config.yaml
image_size: 16
parallel_block: false
beta2: 0.999
Rows from block 6 of a small autoregressive pixel model, named by matrix and row number. Rows with one number belong to one neuron. Each number is 128 + 24 x the weight over its row's rms, rounded and kept within 0 to 255. All counts start at 0.
Before each neuron's rows are labels from the 100 images, of 14976, where the neuron reaches its highest value: "top examples" is what is common among them. Only what is clearly more common there than usual is listed. The data: analogue clock faces. In brackets: how many of the 100, against the usual share in percent.
# fc1: MLP up (model.blocks.6.mlp.fc1.weight, 1280x320), inputs 0-159
# fc2: MLP down (model.blocks.6.mlp.fc2.weight, 320x1280, transposed), outputs 0-159

top examples: second hand (69 vs 39.6); numerals (58 vs 25.2)
fc1.90 [164 110 127 116 124 154 146 123 149 171 145 134  81 147 123 123  93 129  98 116 116 132 125 103 112 117 144  69 103 147 163 131 109 107 120  92 153 142 129 162 145 123 123 168 112 139 131 164 136 114 153 127 115 110 127  91 136  91 100 108  87 133 139  83 155 125 113 155 149 157 124 147 121 155 151 133 105 132 149 132 119  80 130 132 115 172 111 157 131 184 113 107 137 128 121 153  60 149 147 139  95 130 123 150 122 115 152  97 122 146 110 125 106  63 107 111 122 135 136 115 134 159  89 128 101 108 134 137 132 144 122 129 147 127 132 115  83 116 145 150 149 145 123 162 108 112 153 119 135 152 106 147 153 147 127 165 110 153 116  92]
fc2.90 [132 161 142 125 129 116 124 122 107 114 117 115 164 104 119 124 146 122 157 127 143 119 140 128 125 125 119 188 158 127 112 144 144 145 100 131 113 121 138 119 104 146 142  82 168 113 157 102 114 133  88 151 153 147 120 128 125 153 123 154 158 120 136 141  79 157 166  86 143 104 131  93  88 114 111 106 132  95 132 136 149 181 112 129 148  84 159  98 137  90 166 154  99 128 125 104 196 109 129 116 160 117 145 106 157 134 121 149 131 121 155 121 112 169 121 134 136 124 114 136 131 135 151 129 155 121 119 122 127 142 134 130 122 148 152 115 144 150 110 116 122 147 126  98 146 160 125 129 150  73 139  95 103  89 139  78 135 129 153 140]

top examples: minute hand past 8 (58 vs 8.4); minutes: 40 to 44 (58 vs 8.4); four ticks (50 vs 24.7)
fc1.479 [131 102 175 127 123 109 132 109 116 146 129 150 133 116 130 148  94 149 110  69 138 111 147 116 148  95 137 144 149  91 138 165 104 107 119 144 133 103 141 128 114  92 101 124  92 130 144 135 124 107 166 140  99  95 122 151 162 105 104 154 168 133 144 140 153 123 149 167  96 127 147 119 145 129 119 163 145 141 121 163  89 122  96 158 126 140 111 181  85 116 100 118 136 155  89 129 165 139  85 141 117 148 179 111 168 137  96 116 137 142 134 141 168 116 144 153 160 122 143 132 154 139 132 169  84 116 133 146 138  99 143  95 153 165 129 126 143 134 112 114 139 126 146 124 133 129 137  90 163 121 127  87 140 148 103 155 137 144 114 165]
fc2.479 [121 161  56 113 143 143 152 106 185 123  95  86 111 135 134 136 123 112 132 112  87 118 117 121  99 153 179 126 138  90 105 127 131 104 120 135 127  89 162 121 139 120 113 156 144 112 142 129 131 141 144 119 162 135 148 127 156 108 125 105 154 113 141 122 164 120 160 108 130 113 120 198 137 112 113 132 139 133 113 112 116 146 160 123 121 103 114  81 169 154 103 118  98 151 126 133 138 124 166 114 108 173 129 122 122 126 114 150 164 134 146 144 128 126 186 141 124  75 134 106 145 123  79 123 123 143 114  93 110 181 105 146 101 127 126 110 101 134 141  72 143 133 112 103 141 127 123 140  96 157 168 154 145 104 104 106 113 109 128  89]

top examples: numerals (58 vs 25.2)
fc1.449 [109 145 121 123 134 157 111 128 127 123  63 150 139 128 145 114 110 159  71 124 140 114 123 121 149 133 134 120 120 107 135 103 142 131 115 147 124 140 131 135 120 167 130 140 102 141 126 156 162 100 109 156  73 114 152 101 151 119 120 120 138 112  91 113 117 112  93 136 177 137 141  85 141 173 110 141 114 139 120  87  92 192 135 104 137 123 142  99 151 123 127  86 136 128 129 127 115 115 117 161 118 117 149 104 129 113 160 129 119 150 161 172 129 137 125 146 160 179 150 115 126 116 150 124 137 144 111 154 164 163 159 118 132 171 146 117 114  90 164 165 143 140 149 158 128 102 150 147  99 165 130 171 130 160  60 114 149 128 100 122]
fc2.449 [101 108 158  98 148  76 155 125  92 104 147 116 123 103  85 129 152 144 134 117 112 127 150  99 133 140 127 120 124 154  94 123 118 127 103 156 121 110 143  99  88 117 115 200 143  80 126  92 105 125 133  71 167 112 177 147 159 118 164 136 165 136 151 130 124 144 124 122 115 141 142 125 152 101 136 124 132 108 135 129 101  65 135 176 126 137 120 148  76 170 121 144 126 134 114 131 170 142 134 100 113  98  67 103 141 144 142 128 112 133 138 141 136 107 118 100  71 161 137 148 121 143 151 137 138 127 140 117  87  89 130 118 132 121 152 170 142 154 114  71 138 126 174 117 140 123 162 134 110 120 148 103 140 106 118 106 158 181 170 143]

top examples: hour 9 (32 vs 8.3)
fc1.279 [118 110 154 156 193 113 118 160 120 109 144 102 110 143 145 156 148 145  99 140 110 122 106 160 132 140  93 131 151 125 124 130 139 158 161 115  83 139 110  68 144 150 116  87 166 107 108 108 141 119 119 143 123  88 111 132 153 161 125  73 165  96 105 162 115 147 126 119  92 115 110  83 139  88 169 113 144 126 121 103 150 156 153 129 137 107 116 121 143  85 145 129 127 117 132 102 133 101 116 146 136 141 160 105  86 144 171 142 118 128 115 114 112 117 134 139 104  86 126  83 132  47 164 104 140 150 107 138  92 123 150 108 149 178 110 127 128 105 107 172 140 132 138  89 148 122 102 151 128  93 170  82 124  82 128 135 160  95 126 187]
fc2.279 [124  92 103 101  91 122 126 125 140 115  97 176 118 138 106 119 117 103 149 114 141 156 127 112 135 118 136 115  97 133 127 115 107 108 122 157 192  80 155 159 135 123 135 149  68 167 114 127 132 149 123 111 135 153 157 137 123 104 135 159 123 140 121 103 123 102 140 119 155 100 129 160 117 161 103 147 107 107 133 103  98 135 125 137 165 142 150 162 153 141  75 167 148 134  95 151 112 170 129  95 140 137  94 118 155 108  97 132 150 134 163 172 163 116 123 113 152 167 130 167 100 156 125 147 144 147 163 112 169 135 105 105 110 119 128 118  97 148 155 100 103 118 105 178 105 100 134 100 132 166  74 146 125 155 127 145 119 156 143  71]

top examples: minute hand past 5 (27 vs 8.1); minutes: 25 to 29 (27 vs 8.1)
fc1.395 [125 133 132 141 152 114 173 140  87 148 121 147 144 115 140 121 106 137 148 169 171 116  75 147 145 156 138 154 112 123 166 148 144 107  82 104 182 119 146 129 130 173 156 107 159 116 114 128  85 195 149  64 117 124 127 122 106 123  91 101 137 108 156 120 136 131 127 124 146 141 159 129 125 124 168  90 108 114 128 137 141 120 134 192 167 148 107 128 159 112 186 148 164 119 121 109 125 100 136 128 143 176 110  55 163 105 142 104 182 138 137 130  95 151 112 141 104 137 148 151 139 165 169 151  90 113 110 127 174 129 140 130 123 132 112 101 135  89  78  80 142 139 135 184 112 126 113 154  99 121 132 123 115 111 103 125 110 109 125 103]
fc2.395 [ 93 140 126 135 135 122 120 125 164 151 142 119 106 160 122 119 122 159 101 149  95 141 143 119 115 158 128  90 156 200 139 139 124 139 110 111 141 108 124  95 125 140 137 120 142 145 120 111 105 136 124 125 145  98 127  89 123 180 107 166  94 155 105 128 108 117 153 122  90 161 162 141 120 119  88 131 111  99 121 131 118 110 139 116 148 128 139 161 135 126  69 148 100 176 117 102  90 122 108 117 153 130 152 129 143 127 131 120  89 164 140 153 179 116 114  85 166 136 115 126 147 137 139 106 122 131 163 133 153 128 141 134  72 113 139 126 133 110 151 144 156 137 117 119 115 145 135 132 175 127 115 133 123 124 116  45 113 131 104 125]

top examples: minute hand past 5 (31 vs 8.1); minute hand past 6 (31 vs 8.4); minutes: 25 to 29 (31 vs 8.1); minutes: 30 to 34 (31 vs 8.4)
fc1.60 [105 125 120 114 107 132 140 128 141  91 101 135  84 122 113 163 180 104 146 126 157  95 191 170 128 162 111 108 134 115 142 141 121 110 135 136 148 140 129 147 160 150 140 148 124  93 128  58 159 122 141 132 123 128 118 106 125 155 113 147 125 105 126 140 135 166 104 129 110 100 157 127 116 142 119 161  87  87 167 201 130 110 130 156  89 130 150 121 157 138 135 132 170 134 123 101  80 125 122 144 140 105 157  93 130 135 109 121 146 157 148 120 122 146 133 152 114 146 123 160 105 137 159 129 147 112 109 111  92 105 118 162 157 159 138 148 136 123 171 129 109 136 101 125 125 109 145 122 150 157 135 121 134 124 144 120 154 107 154  87]
fc2.60 [138 103 125 134 128 128 117 131 113 122 128 155 152 116 120 121  98 130 119 124 117 149  96  77 153  99 165 130 106 146 143 118  96 141 135  94  84 127 127 146 117 123 136 134 139 179 123 147  63 147 169 107 138 104 131  96 144  92 123 106 146 165 150  97 117 129 117 143 151 127 126 147 142  83 136  89 110 161 115  74 142 154 137  96 171 117 109 135  68 127 128 114  85 111 160 115 150 100  90 131  93 176 130 135  96 131 141 160 116 161  94 152 144 145 133 113 115 136 123 117 121  96  77 127 123 118 127 160 154 130 102  57 106 127 126 132 155 126 106 113  80 144 123 116 123 113 108 113 146 120 135 139 157 119 128 157 122 138 153 169]

top examples: dark face (73 vs 34.9)
fc1.313 [157 133 112 129 119 157 141  99 100 176 119 146  90  77 122 148 116 149 144 127 116 189 125 118 106 141 135 145 120  85 127 135 128 124 137  92 162  74 101  98 162 130 117 150 102 109 119 115  53 112 109 149  65 169 123 114 164  94 132 125 162 117 114 115 141 130 117  85 148 145  87 130 129 102 123  83 144  98 109 119 154  92 111 110 164 133 119 133 126 124 134 167  97 108  94 119  97 136 118 156  81 148 132 158 155 126 148 152 156 174 117 112 135 154 139  85 146  84 171 109 116 171  99 143 103 138 118 137 102 129 153 130 159 109  83 137 104 107 114 138 133 110 136 138 112  98 134 144 139 117 137 147 116 121  86 151  91 146 150 106]
fc2.313 [ 88 139 150 164 143 118 158 145 139 120 131  79 145 174  99 138  97 128 140 137 106  89  98 135 170 131 130 114 117 123 118 113 112 129 124 133 127 168 162 152 110 129 135 145 143 148 167 156 152 114 137 165 133 112 146 152 113 129 131 133 127 180 143 130 120 117 102 121  92 104 145 101  96 101 165 136 143 146 136 110  89 122 116 111 131 125  94 121 115 122  67 129 143 151 151 150 165 144 115  66 173  80 141  94 139 125 106  70  98 139 140 125 131 101 158 197 114 133 132 131 120 119 131 111 108  90 139  68 143 131 135 153 156 161 150 112 168 129 179 140  98 134 162 138 146 145 132 194 109 117 114 123 123 104 157 120 155 103 107 131]

top examples: dark face (94 vs 34.9)
fc1.499 [157 108 144 139 147  96 146 123  95 100 134 136 137 123 152 131  96  94 162 140 149 112  93 146 101 130 144 124 139 171 155 123 123  91 140 101 148 128 115  92 121 132 134 144  93 126 125 166 187 120 159  99 114 116  96  92 110 128  96 169 121 157 135 144 122 154  94 145 108 100 132 122  93 147  86 133 113  97 133 134 128 133 107 108 162 135 118 102 111  55 135 126 119 127 111 153  98 130 177 138 116 120 104 137 114 125 120 112 145 123 131 123 113 155 142 170 156  88 153 151 112  90 131 148  95 115 135 134 118 142  95 163 156 111 133  91 184 177 130 145  88 171 144 131  90 102 107  83 123 141 133 165 169 128  71 108 165 146 130 142]
fc2.499 [134  99 137 130 129 157  91 148 154 120 142 149 132 110 107 112 168 146  90  95 104 128 132 129 160 138 138 168 126 118 133 134 116 192 104 156 110 142 131 166 118 136 111 119 170  91 102 132  96 144 132 164 175 117 161 153 162 121 126 122 119 141 151 117 131 115 155 117 143 120 107 196 116  84 141 115 162 156 171 141 153 138 133  85 127 159 137 125 113 207 158 118 115 121 155 100 107 164 110 116 140 106 172 114 180 109 115 149 133 133 151 116 133  99 105  79 114 157 150  86 129 130 136 118 114 131 150 132 120  86 152 103  66 128 142 152  88  73 110 124 125 121 132 119 152 117 155 155 140 137 143  90 103 152 145 134 115 102 153 126]

top examples: minute hand past 8 (29 vs 8.4); minutes: 40 to 44 (29 vs 8.4)
fc1.527 [100 105 136 156 125 108 139 149 136  78 135 126 133 120 116 109 116 106 133 170  97 147 122 113 154 116 168 179 153 145 134 116  88 167  98 150  89 137 152 118 176 115  95 160 141 125 104 143 143 143 190 167 119  91 167 134 114 102 146 144 120  90 140 115 135 139  97 114 112 141  94 138 107  77 109 173 117 109 140 113 143 123 167 126 136 158 127 140 110 133 143  87 169 154 140 109 121 129 126 106 143 137 104 110 127 166 129 126 109 117 105 126 147 134 142 150 116 114 103 138 111 155 166 135 119 159 116 156 119 138 153 111 164 146 147 192 131 183 128  71  91 113 109  79 109 116 125 124 137 170 145 140 109 140 117 139 147 146 162 109]
fc2.527 [145 130 138 140 150 140 162 115 163 137 131 177 155 110 128 148 146 145 105 110 122 115 145 129 116 152 140 116  89  98 105 126 124  94 149 139 153 126 114 100 115 152 152 128 120 109 142  78  98 130 121 141 194 146 130 141 147 148  95 128 186 146 182 177 148  87 153 157 139 126 147 130 123 186 125  65 115 138 122 176 135 167 115 121  98 112 148 107 118 155 147 154 106 103 129 110 128 116 142 136 113 100 137 153 100 144 150 126 130 135 143 140 114 143 135 116 149 137 159 105  99 118 114 130 144 100 118 142 148 103 114 145  61 156 103 132 168  63  78 159 137 132 135 157  83 106 140 125  77 123 145 132 182 137 144 130 129 111 132 174]

top examples: dark face (66 vs 34.9)
fc1.393 [159  93  90 142 133 115 162 124 138 129 134  93  82 127 117 125 154 150 110 139 141 145 120 117 161 147 168 126  65 151 117 138 119 130 128 109 145 128 171 110 164 109 130  85 117  94 124 178  77 144 174 138 117 125 113 139 175 116  85 136 106 124  81 109  93  90 118 194 152 102 139 131 148 146 118  92  88 168 125 147 127 164 170 118  79 104 131 134 139 118 144 120 159 132 123 107 120  46 155  96 149 144 131 135 115 117 134 128 115 127 148 155  85 121 164 132 106 155 146 100 134 102 137 135 176 135 112 134 100 122  95 155 156 149 130 107 105 105 133 149 140 147 116 131 131 112 116 125 110 122 153 119 148 112 110 149 108 150 149 184]
fc2.393 [ 93 158 154 129 160 145  77 135  99 138 118 151 160 142 145 120 127  77 132 129 115 122 142 158 107  90  98 121 200  97 157 132 154 125 138 149  89 112 116 165  87 141 142 139 145 148 112  87 136 130 104 138 134 164 146 123 103 138 145 138 187 133 168 129 163 159 107  94 116 105 116 138 121  93 148 127 141 111 148 145 152  98 108 160 161 116 144 159 107 160 113 125 109 150 152 148 114 201 120 138 112  67 134 122 107 144 128 138 150 145 123 108 188 173 117 114 133  79 115 147 100 137 134 122  68 130 120 105 136 141 163  98 120 103 145 131 166 121 139 132 104  90 149 126 119 166 161 144 141 110 115 131 157 174 121 136 121 116 159 106]

top examples: numerals (52 vs 25.2)
fc1.733 [112  56  56 150 144 158 131 114 102 155 105 155 125 137 118 135  49 130 139 136 120 106 124 118 125 106 141  94 126  97 164 110  87 151  95 138 111 114 122 116 140 137 126 152 112 116 117 142 106 106  99 145 112 108 145  97 174 116  96 108 124 136 139 165 139  83 105 132 107 144  86 137 158 104 132  69 105 176 118 123 123 143 118 136 123  88  81 144 143 140 117 101 124 185 127 115 167  68 141 144  95 170 167 108 149 150 135 144 127 109 131 155 123 181 152 101 110 125  69 144 156 146 116 133 119 157 114 158 126 134 142 154 152 121 112  88  97  44 130 125 146 139 152 140 102 136 154  96 118 126 112 133 103 116 131 144 111 109 130 105]
fc2.733 [ 92 132  93 129 147 121 146 120 129 154 120 133 148 126 145 161 165 121 114 134  93  94 124 110 167 130 139 151 138 134 102 118 161 144  91 126 116 143 125 127  87  94  96 131 159 109 111  88 112 130 100 121 121 142 171 150 124 140 136 138 186 145 142 156 114 135 140  99 106 155 181 178 135 125 102 165 163 114 116  88 116 101 108 144  91 149 132 143 112 114 105 104 108 128  50 110 102 138 130 125 117 125 133 167 134 141 137 140 136 176 127  77 136 121 148  82 114 164 123 100 139 103 152  80 122 142 110  77 133 124 167 104 130 136 115 110 155 130 104 109 121 170 112 117 133 129 166 168 172 151 145 110 131 163 115 141 157 142 102 123]

top examples: second hand (77 vs 39.6); hour 12 (32 vs 8.4); hour 1 (27 vs 8.3)
fc1.453 [130 121 161  81 154 134 149 139 130 133 109 176 150 160 119 104  80  83 169 122 110 126 121 127 109 119 134 100 106 110 126 118 137 116 119  89 106 162 113 132 115 129 103 110 115 107 138 149 120 141 147 131  81 106 180  72 130 141 103 126 161 153 144 104 147 132 122 158 148 169 130 138 111 103 150 101 105 135 117 159 124 205 134 139 169 175  90  91 127 129 106 137 110 146 147 118  84 106 118 110 143 117  97 135 131 124 112 101 105 115 126 125 126 156 100 122 127 128 122 134 121 148 138 152 144 158  83 161 141 159 115 144 153 106 102 173 142 169 127  91 100 127 167 123  99  80 129  71 150 120 115 130 163 123 139 139 103 117 148 109]
fc2.453 [ 99 124 110 202  93 137 110 121 118 104 167  81 111 106 142 136 147 154 128 141 112 121 128 151 139 139 155 173 108 151 131 122 123 151 101 136  99 107 140 117 127 108 146 123 109 143 135 117 146  80 127  93 165 144 110 156 150 124 155 139 108 122 140 148 118 140 143  88 147 105 107 130 165 149 108 165 149 104 128 113 102  91 123  87 113  92 165 132 165 131 122 109 121 148 122 124 164 158 145 142 156 161 153 136 132 146 149 139 144 135 164 150  91 115 168 123 115 112 129 147 135 160 113 113  78 109 152 130 107 125 124 111 131 158 138  96 124 119 129 144 130 112  88 150 191 192 126 151 105 121 138 154 108 103 127 102 137 156 126 160]

top examples: dark face (98 vs 34.9)
fc1.650 [122 146 152 148 109 160 119 118 143 110 127 143 149 112  88 128 119 111 145 109  94 166 138 136 117 162 123 110 160 132 117  47  76 139 161 103 163 147 152 164 101 124  80 161  97  86 139 158 152  98 158 114 120 134  97 108 108  95 112 130 122 131 123 139 184 121 120  95 107 118 160 101 172 118  95 135 132  81 161 102 107 123 132 134 130 132 170 125 142 129 146 126 121  90 124 172 120  98 107 139 140  84 165 120 121 107 113 101 168 144 147 131 118 107  74 131 112 137 107  99 120 112 113 150 111 127 118 143 109  94  71 158 166 121 122 136 147 174 126 147 134 135 138 141 155 151 141 121  67 122 138 139 148 129 112 106 128  69 118 124]
fc2.650 [141 130 110 118 127 135 144 159 127 133 191  70 107 142 134 120 125 117 117 136 103 126  91 130 154 125 159 160 122 154 113 160 142 149 117 140 124 123 102 125 139 134 173 119 177 130  95 123 113 150 123 124 129 138 158 129 105  88 101 110 118 154 128 132  81 157 153  82 150 143 141 130  88 139 145  91 130 145 116 161 127 100 128 116 126 149 160 109  95 109  76 137 160 168 138 104  78 157 107 146  89 143 118 152 160 153 124 113 105 113 122 100 114 155 147  96 154 139 106 110 174 147 106 132 153 105 114 187 127 126 184 110  67 151 135 107 126 138 128 153 138 121 134 149 108  91 133 165 150 115 133 165  89 120  98 104 105 125 113 121]

top examples: minute hand past 5 (29 vs 8.1); minutes: 25 to 29 (29 vs 8.1)
fc1.517 [126 155 124 139  97 102 128 136 114 155 180 119 163  93 132 139 115 210 107 108 129 153 123 142 133 145 128 166 140 123 182 115 136 131 132 136 103 115  96 142  98 122 116 151 139 132 117 113 150  67 127 144  78 115 125 174 166 156 111 122  99 112 129 136 122 127 126  70 128 162 106 132 163 176 150 147 128 148  96  98  93  66 119 148 138 145 164 133  96 136 135 111 105 131 100  97  98 148 113 161 148 129 170 156 116 102 152 123 128 165 107 140 109 115 119 132 152 138  96 136  96 157 117 117 104 130 109 122 128 143 178 115 165  94 128 175 162 159 134 163 106 148 102 125 159 145 147 122 178 137 149 159 132 129 132 144 128  99 114 111]
fc2.517 [144 115 141 104 131 142 111  86 122 104 100 151  93 126 102 145 139 103 130 168 133  98 136  91 141 109 122 112 123 150  87 143 109 139 163 138 141 133 150 114 176 149 135 131 126 119 106 126 119 167 114 128 128 154 132  91 128  79 176 115 129 148 120 140 125 133 126 148 134 127 152 116 105  92 101  92 138 114 205 163 158 168 148 117 115 128 102  95 188 131  95 158 141 137 156 134 144 112 146 117 115 123  66  88 157 138 100 122 132 122 148 106 127 124 142 130  93 145 176  96 144 124 130 147 155 156 162 125 109 101 109 111  73 155 144  86 100 121 116  91 161 108 137 128  91 122  90 145  96 125  72 117 142 134 141  74 179 129 141 141]

top examples: hour 9 (42 vs 8.3)
fc1.241 [148 124 120 131 152 159 118 107 131 118  98 155 119  75 117 149 143 114 130 144 138 143 182 147 140 106  70 116 122 148 124 121 135 118 138 164 141 133  91 119  78 129 126 139 111 164 116  92 170  82  89 109 135 102 134  95 145 112 126 169 110 144 142 142  85 110 111 102 159  94 193 150  86  91 121 147 141 129 105 133 140  98  99 165 153 158 152 124  90 185 160 117 136 121 115 141  90 166 129 148 105  96  97 121 114 156 181 148 123 119 134 129 135 144 100 125 151 118 138 117 109 151 126 181 109 108 142 114 148 129 131 144 144 127 153 113 151 113 142 134  93  94  94 118 124 147 142 137 141 105 144  86 133 128 137 138 124 108 122 111]
fc2.241 [115 147 123 124  80 117 120 130 148 105 117 127 147 199 135 125 126 139 130 125 127 104  83 124  78 143 164 131 140 111 130 121 130 127 100  89 151 123 130 114 165 136 148 140 146 112 165 162  95 149 128 140 123 144 100 127 136 124 156  77 149 129 125 112 153 108 152 119 140 155  75 134 138 182 127 136 145 128 176 120 111 133 141 100 123 100 106 109 128  86 101 146 107 137 119 122 184  97 169 131 168 164 162 169 155 121 114 109 151 149 105 132 118 141 138 113 108 140 127 138 102 134 113  96 156 121  88 111 109 114 115 101  92 143  96 153 118 111 121 148 139 157 146 128 161 113 147 130 127 111 109 169 121 118 152 105 122 149 133 147]

top examples: numerals (53 vs 25.2)
fc1.265 [132 127 148 105 120 133 136 122  71 151 166 135 153 111  86 145 109 154 149 169 150 124 145 106 100 115 127 165 123 130 103 128 123 138 126 152 114 101 112 129 130  85 128 165 136 104 126 171 138 103 144 135 141 136 103 130 146 142 104  93 163 127 117 111 132  92 107 125 157 145 126  83 133 117  54 106 107 121 153 160 171 125 128 102 121  98 158 139 110 143 149 151 162 110 140 146 144 131 108 154 144  97 117 150 127  95 144 163 117 104 113  84 129  97 108 130 128 156 127 130 151 175 134  97 145 157 116 179 119 117 129 148 130 122 207 141 131 165 129 141 121 134  98  89 135  99 123  88 135 152 118 186 141 151 106 172 135 161 131 128]
fc2.265 [105 141 158 118 108  63 121 124 134 111  91 104 128 124 132 120 138 140 111  96 116 108 136 160 153 163  93  86 130 160 129 166  83 130 138 116 141 130 150 132 134 125 126  95 118  99 118  83 126 117 121 102  75 142 183 161 108 107 104 174 129 145 104 149 142 144 161 144  82 123 175 149 130 127 174 137 149 152 125 133 146  89 130 103 108 142 110 113 131 150  72 120 108 150 111 113  83 163 158 120 111 168 149  91 123 139 147 133 144 152 131 132 146 129 161 140 139 102 160 153 105 101 138 137 128 128 123 104 120 134 131 130 163 131  63 153 120  65 106 102 149 121 140 170 120 163 133 154 136 111 151 114 101 119 124  91 109  89 104 138]

top examples: minute hand past 5 (25 vs 8.1); minutes: 25 to 29 (25 vs 8.1)
fc1.735 [160 159 155 106 138 141 142 148 113 136 103 124  97 176 103 140 156 123 152 152 122 124 107 163 132 175 131 121 143 109 143 146 104 124 130 104  99 154  86 121 150  93  86 137 155  90 171 117 124 106  83 138 142 113 158  89 141 101 139 115 119  90 127 105 142 114 102 137 154 116 133 153 142 118 124  97 119 126 106 113 153 117 159 168 176 145  74  83 118 202 137 162  94 110 174 143 167 136 145 123 101 145 138 111 154 163 109 115 125 138 141 101 121 117  81 121 122 106 150  77 132  62 114 137 151 158 124 147 132 157 112  93 109 139 152 125 125 135 115 123 139 134 128 110 153  92 163 137 163 110 120 145 116 108 140 169 132 112 125 117]
fc2.735 [ 98 100 109 164 122 139  81 129 146 126 162 142 157 109 160 128  86 140 128 123 127 132 146 108 145 117 109 135 119 139 120 119 158 128 119 177 149  91 169 135 117 188 165  98 121 145 116 141 130 126 140 115 148 153 104 136 100 154 115 116 138 129 128 136 110 131 128 110 140 128 101 101 122 131 151 149 142 126 148 126 106 141 100 109 116 124 148 190 160  87 121 120 146 160  92 132 103 131 101 136 158 145 124 127 141 109 141 118 115 124 141 156 152 123 183 136 154 149 109 197 111 177 133 119 113 102 127 129 145 142 130 146 174 132 109 104 106 115 114 124 147 111 112 172 136 128 112  96 112 118 141 112 120 131 130  71 121 142 129 141]

top examples: numerals (55 vs 25.2); hour 10 (31 vs 8.5)
fc1.562 [130 137 158 117 121 131  85 124 165 122 127  90  98 146  93 150 162 143 132 132 116 111 113 189 153 139 122 127 153 130 133 159 151 132 102 114  82 164 148 108  99 115 102 113 138 135 175 121 141 112 147 112 127  67 110 116 105 116 128 122 118 117 169 129  87 120  87 158 125 105 119 124 117 134 146 147  91 173 153 115 140  96 128 105  98 120 114 133 177 119 150 169 142 145 152 159 144 127 130 175 137 128  65 136 135 133 135 120 144 129 121  72  97 116 163 132  96 134 160 162 134  89  93 142 122 170 110 127 101 189 135 119 151 117 145  95 127  85 124 107 112 122 136 122 130 100 150 163 155 128 141 136 112 121 132 150 147 127 113 122]
fc2.562 [121 133  98 124 135  97 161 130 111 130 129 160 140  99 158 100  82 123 142 136 150 129 136 101 133 110 129 129 116 137 106 108 137 107 180 159 168 124 112 150 168 147 140 114 115 116  54 114 152 155 103 185 188 137 140  99 132 104 163 139 159 127 118 121 155 118 145 111 125 138 122 135 147 144 113 112 144 103 113 127 123 144 129 175 155 155 139 119 111 179 127 111 109 130 112 100  86 132 111 105 133 147 166 142 125 113 124 148 114 126 143 192 172 136 111 134 147 142 109 137 113 124 139 114 135 125 159 116 140 113 136 156  58 175 100 147 135 157 109 133 116 137  85 159 121 159 108  73 104 155 107 104 124 125 129 124 108 139 174 169]

top examples: second hand (66 vs 39.6)
fc1.724 [140 113 139 153 145 124 129 109 112  95 132 132 134 124 147 118  75 116 148 160 146 167 166 108  95 151 124  66  82 147 150 110 115  74 112  98 177 156 157 126 116 127 102 150  96 133 137 130  94 150 107 108 154 107 111 102 157 109 103 101 138 119  97  98 123 130 153 173 136 128 170  80 110 130 162 151 125 132 152 156 137 154 114 121 127 132 114 144 135 147 148 118 136 131 145 155  98 142 129 176 116 140 112  90 144 173 131 134 105 131 150 124  90 116 113 138  97 133 145 122 109 130 135 110 130 103 114 126 151 116 117 130 184 110 102 181 137 112 148 157  75 170 132 123  69 149 160 116 125 120 213 108 131 117 134 113 142 110 111 104]
fc2.724 [103 115 110 115  96 136 113 166 107 155 104 120  98 121  92 171 177 152 118 112  88  93  95 155 149  86 159 188 159 105 113 152 126 137 121 118  85  97 138 128  88 149 151  89 151 137 145 100 144  96 146 135 102 127 151 175  95 121 133 152 102 159 152 160 109 118 124  90 134 118 118 163 149 140  85  91 130 127 117 133 113 112 133 107 129 111 137 109 112 111 128  98 121 142 111  81 144 120 124  74 100 101 136 154 135  96 126 106 162 122 142 137 155 147 126 122 123 125 121 166 107 137 129 139 112 143 129 135  84 114 144 103  99 124 143 105 151 143 113 128 167 108 103 134 177  87 154 117 116 135  79 137  91 114 124 133 138 170 145 152]

top examples: numerals (71 vs 25.2)
fc1.531 [136 119 119 121 130 120  94 123 130 138 119 132 147 139 163 124  81 162 140 128 183 132 123  94 109  78 132 129 150 115 167 122 134 154 148 166 118 132 130 126 121 134 112 123  96 152 123 174  96 116 132 144 172 143 124 135 149  93 104 100 119 148 127 186 138  69 144 128 129 128 139 142 156 119  64  80 103 168 139  91 116 139  88 135 139  94 110 180 136 143 144 126  97 124 136  86 148  81 158 146 106 150 133 162 144 166 170 110 156 131 133 117 131 107 104 112 119  97 147 120 134 120 116 131  92 124  95 148 118 134 146 118 187 147 143 129 141  91  98  97 150 139 119 147 165 124 123 125 160 120 145 161 123 144  98 157 120 103  94 110]
fc2.531 [141 131 110 137 164 102 125 126 121 128  99 168  89 109 150 124 119  89  94  97 142 112 110 148 142 106  92 142 107 116 132 104 183 122 150 146 112 149 129  95 114  89 124 100 144  83 132  78 169  96 124 124 124 118 142 127 113 144 117 146 143 155 120 132 121 136  65 170  92  74  95 136 158 123 157 154 179 141 123 123 146 128  83 167 121 143 115  97 144 102  96 112 109 157 105 183 132 128 110 162 160 149  82 110 108 160 132 142 137 120 130  85 133 105 160 156  96 204 150 118  77 109 214 121 113 167 118 121 140 102 135 113 144 159 120 109 127 154 123 135 113 164 110 151 115 153 134 129 167 162 126 150 148 140 149 164 105  96 131 139]

top examples: numerals (92 vs 25.2)
fc1.109 [172 127 207 115  98  89 125 115 159 139 152 168 175 175 150 113 140 121 106 162  97 137 148 103 110 124 133 145 108 156 143  91 115 116  80 106 111 117 165 142 124 173 155 131 158 153  93 158 112 140 151 116 102 103 145 105 148  95 107 137 120 175 132 120  90  87 112 119 126 169 146 110 127 117 124  58  89 126 147 133 135 149 131 131 157 113 135 175 111 139  98 126 119 134 148 104 133 130 127  97 133 118 129  92 182 149  75 103 131 150 128 107 180 136 120 100 104 130 132 156 147 156 122 132 154 145 124 152 135 174 110 168 112 118 120 134 105 157 124  90 129 100 139 146  99 136 133 142 130 124 132 126  96 145 116 108 103  99 134 129]
fc2.109 [ 99 124  65 157 149 162 135 143  81 128 126  86 100  88 119 141 124 131 141 115 140 131 112 139 145 145 159 129 125 121 130 137 134 118 142 139 125 158 103 151 150 116 107 107 101 118 142  99 158  98 111 141 143 168 138 164 110 177 122 108 148  80 126 133 153 160 157 120 133  80  85 129 139 147 125 184 153 138 121 125 120  74 117 115 124 113 126  98 146 139 148 128 128 114 108 153 130 127 132 134 141 130 135 181  66  96 186 132 115 104 144 124 116 130 119 163 127 105 128  86 120 107 110 122  82 140  99 129 147 134 140  80 152 125 119 141 152 140 120 173 145 148  92 103 177 115  67 134 137 157 118 142 163  79 132 149 125 128 113 111]